config.yaml
horizontal_flip: false
decoder_padding_mode: "reflect"
beta1: 0.8
steps: 9000
final_lr_fraction: 0
Rows from block 7 of the encoder of a small segmentation model, named by matrix and row number. Rows with one number belong to one channel. Each number is 128 + 24 x the weight over its row's rms, rounded and kept within 0 to 255. All counts start at 0. Numbers have three digits each.
After each channel's rows are labels from the 100 images, of 14976, where the channel reaches its highest value: "responds to" is what is common among them. Only what is clearly more common there than usual is listed. The data: coloured fractals of 300 iterated function systems on busy backdrops.
# convs0: expand pointwise conv (encoder.blocks.7.convs.0.weight, 384x64x1x1), inputs 0-63
# convs1: depthwise 3x3 conv (encoder.blocks.7.convs.1.weight, 384x1x3x3), a 3x3 kernel
# convs2: project pointwise conv (encoder.blocks.7.convs.2.weight, 64x384x1x1, transposed), outputs 0-63

convs0.185:127169102089159174186088149138144116157118133121124105076079089175118126127134157126143136150095149116112110151121121151126139138108135123099147124128171134149132138101137117122094133122168131
convs1.185:144137156116095120134125180
convs2.185:150164123145150127150170116094138111124133132139165128118111145162145112147156166128159095104092133135115137186128131114095173165112125118125185154089156105142168112109140149127125143102131149
responds to: yellow

convs0.323:163129149143128102109121115096135140071154082123111163130112152173128127135169119136123151174178126135106086078109119151131119108118105120125120090111153109128126119155144107125142102079106130
convs1.323:133118131121191099125113128
convs2.323:099149134097134133204121171148159127122156118121113116136126093112104099152152124102122133121103088144129080105112086138134132158132157156106135113117144145120149111110129148156092126152146184
responds to: yellow; orange

convs0.17:113145145153168096121141080115114177086128143139093119133112117112139135089119110153147147157106120095166115127107118102165102112153112124139112140113145161123079132169125164102145123121101175
convs1.17:135133120140128101152177163
convs2.17:131132132091119102109153103107113122143153156107104119109139166144097159125128130149092146094168122197167107127099156104147107114161121161152105165111121100121170149149126105109099104126131129
responds to: dense

convs0.79:110098146104136135137153143114090132129152145101172107145150116160126111125065141112095134136117123097176141166106155098142094099139156103140124119106102171126149115107081161117131110138108098
convs1.79:141134142113126121098068135
convs2.79:139097129145083160151133146130154121100158136114140126134128146083108165154141121116129095113137102142157144084184152129100126113126077107105132126158132117170110113133169146085166103135144149
responds to: pink

convs0.365:120127133141152129103153129129143142112171093134113178146179149094116116103121158116100183152144132150155170084123118151105147122083128145132111092149090161098125138113160103126116131152136117
convs1.365:107090127101165127160137137
convs2.365:105125177150125091118140108139137110136151134110131069110082169149121134096136124126149089131159128134093117102152152127100112121119102175133100117155089117125108117109126141110187090126153145
responds to: grey

convs0.18:108134099204118099091138136122126129135107106101115129142114147116131146108136117106166107126134198107139154144147122154142099169121116116108099110164131153139088114141112092094111106115110163
convs1.18:103113128112185128135133155
convs2.18:117113107115124140176131171090125124127076175144138115158151073130178138137131135106157145121087091114123152129134128155095111134114107145111111162171124137170121158123106113103125147112110121
responds to: yellow; orange

convs0.302:130186093131134115140143106166107109150103117093155152111100088136098072140115128145109156175093172142133152134116125121107126130086151118115125098106117146144117134084129124093130114128167146
convs1.302:120131115126126121091084089
convs2.302:102088135101122126105112150141140124123118149173117159110148131139137122134176148140129126137150120139135159126102140126146107129124155154145076132113079183102158107090140092151166136126107067
responds to: dense

convs0.6:090123178134129108080175138113159106125146152149123141166141126098112164130147128159157125092165116111124111129153112118146103117150104113155115104133156109138144100179113143134149141134101069
convs1.6:094131093124164128098120104
convs2.6:166142082103110147143142124118081151121125117118146158128170117152077131169084148078103137159116149170145136149109127118109179143119135119116170105145137143096138144126127130104119150101142134
responds to: sparse

convs0.248:168087142156178127089118112147107136087099107075138134102105120159135113156145113137149121152130110110137168093143153143108153080118141185124126091120130131133121100106115084125137136132133138
convs1.248:109120092096149160124111154
convs2.248:124118174135151130133076137160170102142147142091148095096091122130142125095147125107142124106100158148069120163108143124108137124127109132126122106074143096153127126157106126122128091106142172
responds to: pink

convs0.61:127142094091130162167110110142127119169117125120113076103116088137127141113132160100087129118064159095115150143104129133104104110121141117137167142104130163137130113090119137112087112102157147
convs1.61:148113126101114101174107146
convs2.61:151139069081135128141163118117114132088078088114142102112111086156119101169109137113121169137091155130097128125127118135133114142121147113108148123128122118160177151123114122114100145110181124
responds to: yellow; pink

convs0.24:115187163171087149108122156138132123141134117120119143085148151126167153119158108117112120126132165147096091136098155151074156148116093119100097140149104152113113120145131161130128095138158133
convs1.24:135141136131188130127093116
convs2.24:114124162138145110170087112147140091108138147145136141167116164140089153153084154128152121155104087120135084145127161106129120152164131126103134130113137167128135103126131178115111127086086108
responds to: red

convs0.252:158117152137072131114147130129171137106132125107118111116130142146171106167132106117139117129146108122075103107174164150172114112141132118111114105176144116125126116111112109137200158143106127
convs1.252:090120150092120116102098122
convs2.252:132140127106124157150146124098080131137091102152159109146100141092102126154084132143118126125131146114165124138122098114081130059120112074118152088129128121108136133153108148116091155109151144
responds to: orange; yellow

convs0.203:157093169190124144140107186124152101143150120116130093125141118114118128139114133105090135114125126125145115172159133133144140125122132123182142140139172145127176128155135166100112126143146074
convs1.203:145083168118116128120102145
convs2.203:158126120147105128161138150119150112140156173108190160112122119077132112147156135075099083146102096140121116120132107145092110130130114157172131119158115131153124131101176146125114112153115134
responds to: red

convs0.341:129157102123148100081129106117109166152136094108113103070127120132100127099116077124130154124126151152113178118129101131139125119130139094156146121127135145105129117125095116102151062105158092
convs1.341:118164137163132113132102089
convs2.341:126080103134126128127131135099121122091129165165153180137122140129144105134152166126165098122129094118154151137060145084141097148099162105116129130124127131125136144149082093147130128118086131
responds to: grey

convs0.178:123163154104128154061181103142114130109132126132063068151134153144131141111121125153107134098148120161094158125125110120119143141118123119161148117161128093129136157131099134127127116116162093
convs1.178:130128128128199129132140128
convs2.178:111143124155107108122093107096139152106118143126097146089083148172124161130142131090126103163126165104122125139122175135143120130137127152130097130118176118136127147101103116178150125143061115
responds to: black

convs0.106:105121170132116148118161112140141105137125143149179096153148121088127151117171128122143150133114115091128111090146154130153145096123110116109061086125099152109118141150151123158113143090090104
convs1.106:160160127147080142134145133
convs2.106:114103142151102128137149133156097110121119136124228124136138128097130109108149099131134115118116114128135162072128133165117149112107118099099113090122100145127116144137126127164155086087109124
responds to: blue

convs0.16:109103161127111121115144142120200107118129130124119095145116135120158147106147108116171122083165101118129114107142131132136125134159110121158143129154097037105118119162095110137137135146112113
convs1.16:139150145145180124140153151
convs2.16:145162091086143124142115118122094141117092112135173163100139098145127106137120123118097152166128139152138175130110110148074163152074125109126152137099103164133117132087147131140143125129166129
responds to: black

convs0.72:122128126143148156123104146118152112143151155106132118128183128128148097147115165122112142119101087056158157138135137128101127131182097104158124090131172141135149131073119122113142118135161123
convs1.72:139132141146074162142136143
convs2.72:127127136140154120146133144067129119128129150100137136117182148111158109115124139098079144125092088099157143178114109127090118145149146116142138131134194142161155112103102124140152105143152116
responds to: dense

convs0.173:133151135124148096114145108117128168119130156161111167125155086137069166097106097129066121095135105160174121147124122115144090092116122143129151095140119127141144126092161129119111128125103112
convs1.173:150110117126153096085128156
convs2.173:164127120111111105142109119100117116138129160126104149131156126141116159121093133129076113170115135139182124160125146117139103108123159092117096181115122077101143103113144112105144086139082150
responds to: orange; yellow

convs0.230:136149128167097153108110108139129090098143152096155090143114110076133125114119105097081131172118136139072154104154116136155126123117095088091089115122114130109122084135123116150133115135150135
convs1.230:133145147128186160126133140
convs2.230:161108095162090124162127157107128166107089110116127180114137116144120123140124088126073136111155150173134135105152134158124143136120146121121132139137129089166082128146158140085165115131150130
responds to: yellow; orange

convs0.383:129169107107136167170087134102136119185157141125128172134110158167121112104098146128165124139104120135103151148088108128119119179071138133150097127129145129132144161114143144130120159098117127
convs1.383:128121141115083164120122165
convs2.383:149131121115139167167156135106120137160111153155128162110114167141160071124114156123153133151109126145146146182119124123152152165109127111135165137122142123134120124103142140166110205121158137
responds to: white

convs0.221:104150127158099104097160129123134137143144106140143138106170150130101160107141117130133150107159150151145134128091093126142130124062121117114125084173154109152131122143159113102087098153112076
convs1.221:149100129167129087123154125
convs2.221:123101120133060168148142144130127156119146116118128091145094125128165114157131138090153082136122100161101104108114131122147108115134199147146112135143136155134098129148105127139111160168161142
responds to: pink

convs0.366:129149126172145110073124119171122110101115127105141136157138161084139139071117122131126136146107159130089148110132106150144111137125070071105128121106126110137119082167117136125114116129143096
convs1.366:129130095127133094137178147
convs2.366:158129127115083154174108125106127112120098142118138181146128157166177147145127115115154136114139101128145127158168157132126103146124127143116115169140168142174104152123108141107169130162168112
responds to: white

convs0.353:151086129099085113134112122090086087138144138113142126108157142135095131115078137161138153126113107122151185105116120158160090080122140126112134107128129090127093101144107131110138137148147163
convs1.353:129124109131191125143105124
convs2.353:108160160163173148156152102114117140133106137121114163118107125123114149152145129156088116153087101145169121113110170118154168164118122176114128177181154149139143131121114125115133125124102127
responds to: black

convs0.368:114148125165128166119121111116102150147154152165092113108125146149103122199163145158108119135152129088143114147127138090139158125131133099158136123158146176086111135112095120164134122095115113
convs1.368:124098136138069118120146116
convs2.368:115100116123144130114110115106114119156131106114152118125142111108140141129098045104100140112135152138189112093129176140159111120139073124144099141125147130141127154157135128103109164146131174
responds to: blue

convs0.273:151090165131114142127146137129111144118162155119151140147172168119120141150096104130180112151178124151143146137126104143184145096139100133145111101146130114090157105127102093164145157106109123
convs1.273:106117106130120094169158145
convs2.273:084100181166126091092154131157139108137169170130108097129128123105103161107142129133143129112114133123144102105120147153142089085157120174147093113105139136121144104135120088148137148120099109
responds to: sparse

convs0.148:110151121175123108105167125127167092148142140118113130110174108127119144105140125145113169161137172156103160086120130166125154108130112152104122121110132119093159109152162067131149099124137134
convs1.148:145179163121149132107120128
convs2.148:137121092112082147132119163141104145109125126148126176094151112167139129165169148075136130152158123126173154119141139125136119112082133191115118150131111163118117156100134115120125165128135146
responds to: white

convs0.276:133163116100162131114140111140188156124130121111101125129127075147142129111087113136114156140099175149149155121134177145151126151162109152128154121118117183127079116127119111139133113141105171
convs1.276:146122127144108140175167145
convs2.276:114099151104148096126148089136130111141155128089112107129151130141127162126110124161127146082142120145151138077135178148122119106155069156136114170127108137123132152141163075122085126123118146
responds to: yellow; orange; pink

convs0.26:136147145178165086119143127144157124159150111098106135156140133127129159090118128106151145149114161181108145121121107147135142159115105143106122118147154093131146127200156087106132112143122160
convs1.26:119129160127147175132152159
convs2.26:136156109080104163166089138131104140157111142126147173075141139163139106132124146135138156147147109139161183141124133131149121163084140139111126127127143159124128188101149140113146159119148134
responds to: white

convs0.176:122134101126143124105160116135107142144133108139113111116135127132134129111163158101162182110112174161159142127121115156142148184149093146121106131169128145138121172144111142122064113138084162
convs1.176:143149125182103119145110145
convs2.176:155127118115087140155149089159154117118146114080136147150120116134146129127124110118150130114159157142131101078190148160134143137160104129095123146167150102163101121132168092107150097109144134
responds to: yellow; white

convs0.370:130153135178169139137112132121113137140164078119116092131136109142121130124089124132108158130111131059094108156103099140118080133079139084138140157096115105139124107114132151086113131136128129
convs1.370:138129107162087098158129126
convs2.370:192100126155113121170116116069109146106099148157124119110133128127142133142209142111125136105133105147145107129089137109133113171105130128129139135115116087129163123126083147147152117149123138
responds to: yellow; orange

convs0.227:095103166086133093108164155150111076126150149133156142147143175149096166147119145125125140159102154175140159124107145133143183132134151116137131117142126149107146104131136151120091113100135102
convs1.227:147111139105151134105148079
convs2.227:127086108154135155146142153106151129123189148112093098191143116106086110159149146082139085108116121116121104138126123124103118128139120139134130147138153090145154102172120119158113123158097138
responds to: red

convs0.364:127139133147156126115123113131146141108093127173117129151129093126120161097168116111170109165136087153161157110098142132101144133069139110105127091136113123147170114175146118107120108115163092
convs1.364:126089160150099162117134133
convs2.364:077120125116122169187151157147119118153184154140143117109111162115100108151095178105129096112132103128116118159096126083131131105134146119154123096112117128093122130111126125134097165104129151
responds to: grey

convs0.237:085090191114113143098125141114129126127114156130097139136145154096118105134085114179145124119161112131124130128159121106184151112130132148147108101137166138113119096164112153106155140114103084
convs1.237:156110143143081145149128155
convs2.237:075101194175129119100108142137159129130125155138101085125108135079116127114148112136119136104158132108120128116152128139135116108157159186151098129145132106143135075155118122123144115145102102
responds to: blue; dense

convs0.218:137139142107121151120126137119164106103163119147200084138119100160149127154095151096108165112147194119083128155122114102109139134146129127146144100110132167128143134085130143113097123135116136
convs1.218:120124122100108179095128144
convs2.218:137151099099111136154111122140132176092156144149146117149133134137160164115152157118189156135149112133127125124088117115102110179130149108128119111115076147133082088113103154142124135162105107
responds to: yellow; orange

convs0.224:125112146109113124132130142107127117106175137090132116136135165154132144104129100109156129164156126130144148084091114121189132114124166130106130102142151140123146104182080134119111148178125176
convs1.224:118137117145189125114154127
convs2.224:094140144134194130150184138140136102135129164143116095124122150129131124123161142172139113103105118077108114138111110103129154102159125171125140136135144084130133089150102152157137135135078127
responds to: sparse

convs0.75:111089180130106086063133120136119090162144100121132118131109130116155143136089125150166144158116164145124131102120154133155135139142137136142088094097143110166125099161092160118137141131102126
convs1.75:114089096102147124114150101
convs2.75:109116128135138154134152169113088133128165127120143146106138130182133132152145148048174103098096102130114152179087132128122132155111163164120168151114136138105137149132132122148130137136129140
responds to: sparse

convs0.183:166141110146125151092120160134132094145138143101166128082139174132075097158110133090133137129118162131139172138124111130129137133109096078108110119139091133117151097090147120149148153124137089
convs1.183:122170154106101149117099124
convs2.183:135160096065113128132110147117077149108103114142168157091141132128117115170140158126103130141104131140152162138098112114104119137104123107104151097136126156148142134076151174108115157146116098
responds to: pink; yellow

convs0.225:066131154145117112083111123136167117135167144139105097148161126084125139120133131100155126114157146104104146100133136142150094100167080095153150097131144096128122095151116092141143120128116101
convs1.225:163137162141128141160132165
convs2.225:164154093112128157152112139097105133123102119134167151116142094167131121157165149084108121167087128137150159119106113134085138142101110113101180146125132155128157146087136143155106133147150150
responds to: dense

convs0.29:204154145110119141126135124159159181085163086110092125130155098120127127118190122149100122144109128163102116114117121142101113127148112105139164102143162125131116113120144116150136133156141140
convs1.29:130143128140193109127120141
convs2.29:121169173129164122128154161172146112148143152161147148156111152120119144103135142138137106113095157134140109168080152120141148105164111122162110160144122137115133117188128162136118169122093135
responds to: black

convs0.90:124172158123118165115112102156061100132175115124141140111107149103134113140140139126129144148145142105105129124113158117128123137121087086137097098137162157133110117087076126150112177154134141
convs1.90:108097110110095098112110104
convs2.90:150160084089123128116094117138092138114107084138167166097161117137136122133125124095115153144135167159154167119112128129122153143075120107093163140128114174137126173109155117103118123125152119
responds to: pink; orange

convs0.92:119167131100136153123129152138139126152184144105169121130167157114115143126099124105178120128161137152138139126101083153164155157110119148153126088193125127108155156139102125122125168133124131
convs1.92:154126096139110088159144115
convs2.92:078088197136149088115113153129170111159154147142130101164138142089117140099137141129124128094139121104113105134129112123125120128152136144188108129105165111103143091130157129123168121125108127
responds to: brown

convs0.303:102167173146164096123157147074111139120137104110121143123107140113122108094144114146139144107141197129141135124141144145138111163089153174090137118124136151134097126147147165089154127134103138
convs1.303:109170126157141145153102108
convs2.303:125115147087147112119127054118090125137143136132129097112121123156123157128132075113116159107149153154137111109105184124154101118131069152157152166131133124121156122146147092114131125133163123
responds to: white; yellow

convs0.275:116129128119105110127139120087162148128104136154121165119152120103079166119153114111120116116131091159125141124095140171114139120087140122150156057142137121160166134138178133132082143128140099
convs1.275:128141128143078155124158103
convs2.275:108140144114172185147135137143096129154179171115157078129120147110131078148095136123132105136116127090074127118100117109113137131151158144159128146121134137090148105101100117145151138135103134
responds to: grey

convs0.71:047110168115157113102165130109123104130143155171104121166159128107113147118139111162134132129141131105134104153131145112122104130135120119150135120109159104106134101165119190135155114108104092
convs1.71:086109094142158114117122108
convs2.71:163135088117096160123114136136090150126132092098156172116204112140110117136115112078130153151128126154157150121141107147145148152113094104119151125133135138117126159076150121128106165132123146
responds to: sparse

convs0.335:139128087157142120146090133058116175114135108125170119109089120150137126146131160130098131143150112116115141117144119135090145135092127111102103120084086176120148127113144141134126112102077117
convs1.335:192125129121101145129134123
convs2.335:148119130097146090149122120104120143036122143092068132113130099122128112095132143116098129155137129130115096178154105112130139134100132123143144139125102134110137136103091122105117133161171111
responds to: white; yellow; pink

convs0.76:111144115117115169132105144136163155121159144132079122100108115119123102137122127155124138138153117091072106112153147123202101157169125128115103081141156142130138116133100113147136146127079127
convs1.76:141139134140064147140139129
convs2.76:109150140153134105141111110110167152117168140100073136107101152112134172078139144104120101166116130100096103160121146155135089142141107146157119098116100111157131143105123113147163141156104104
responds to: red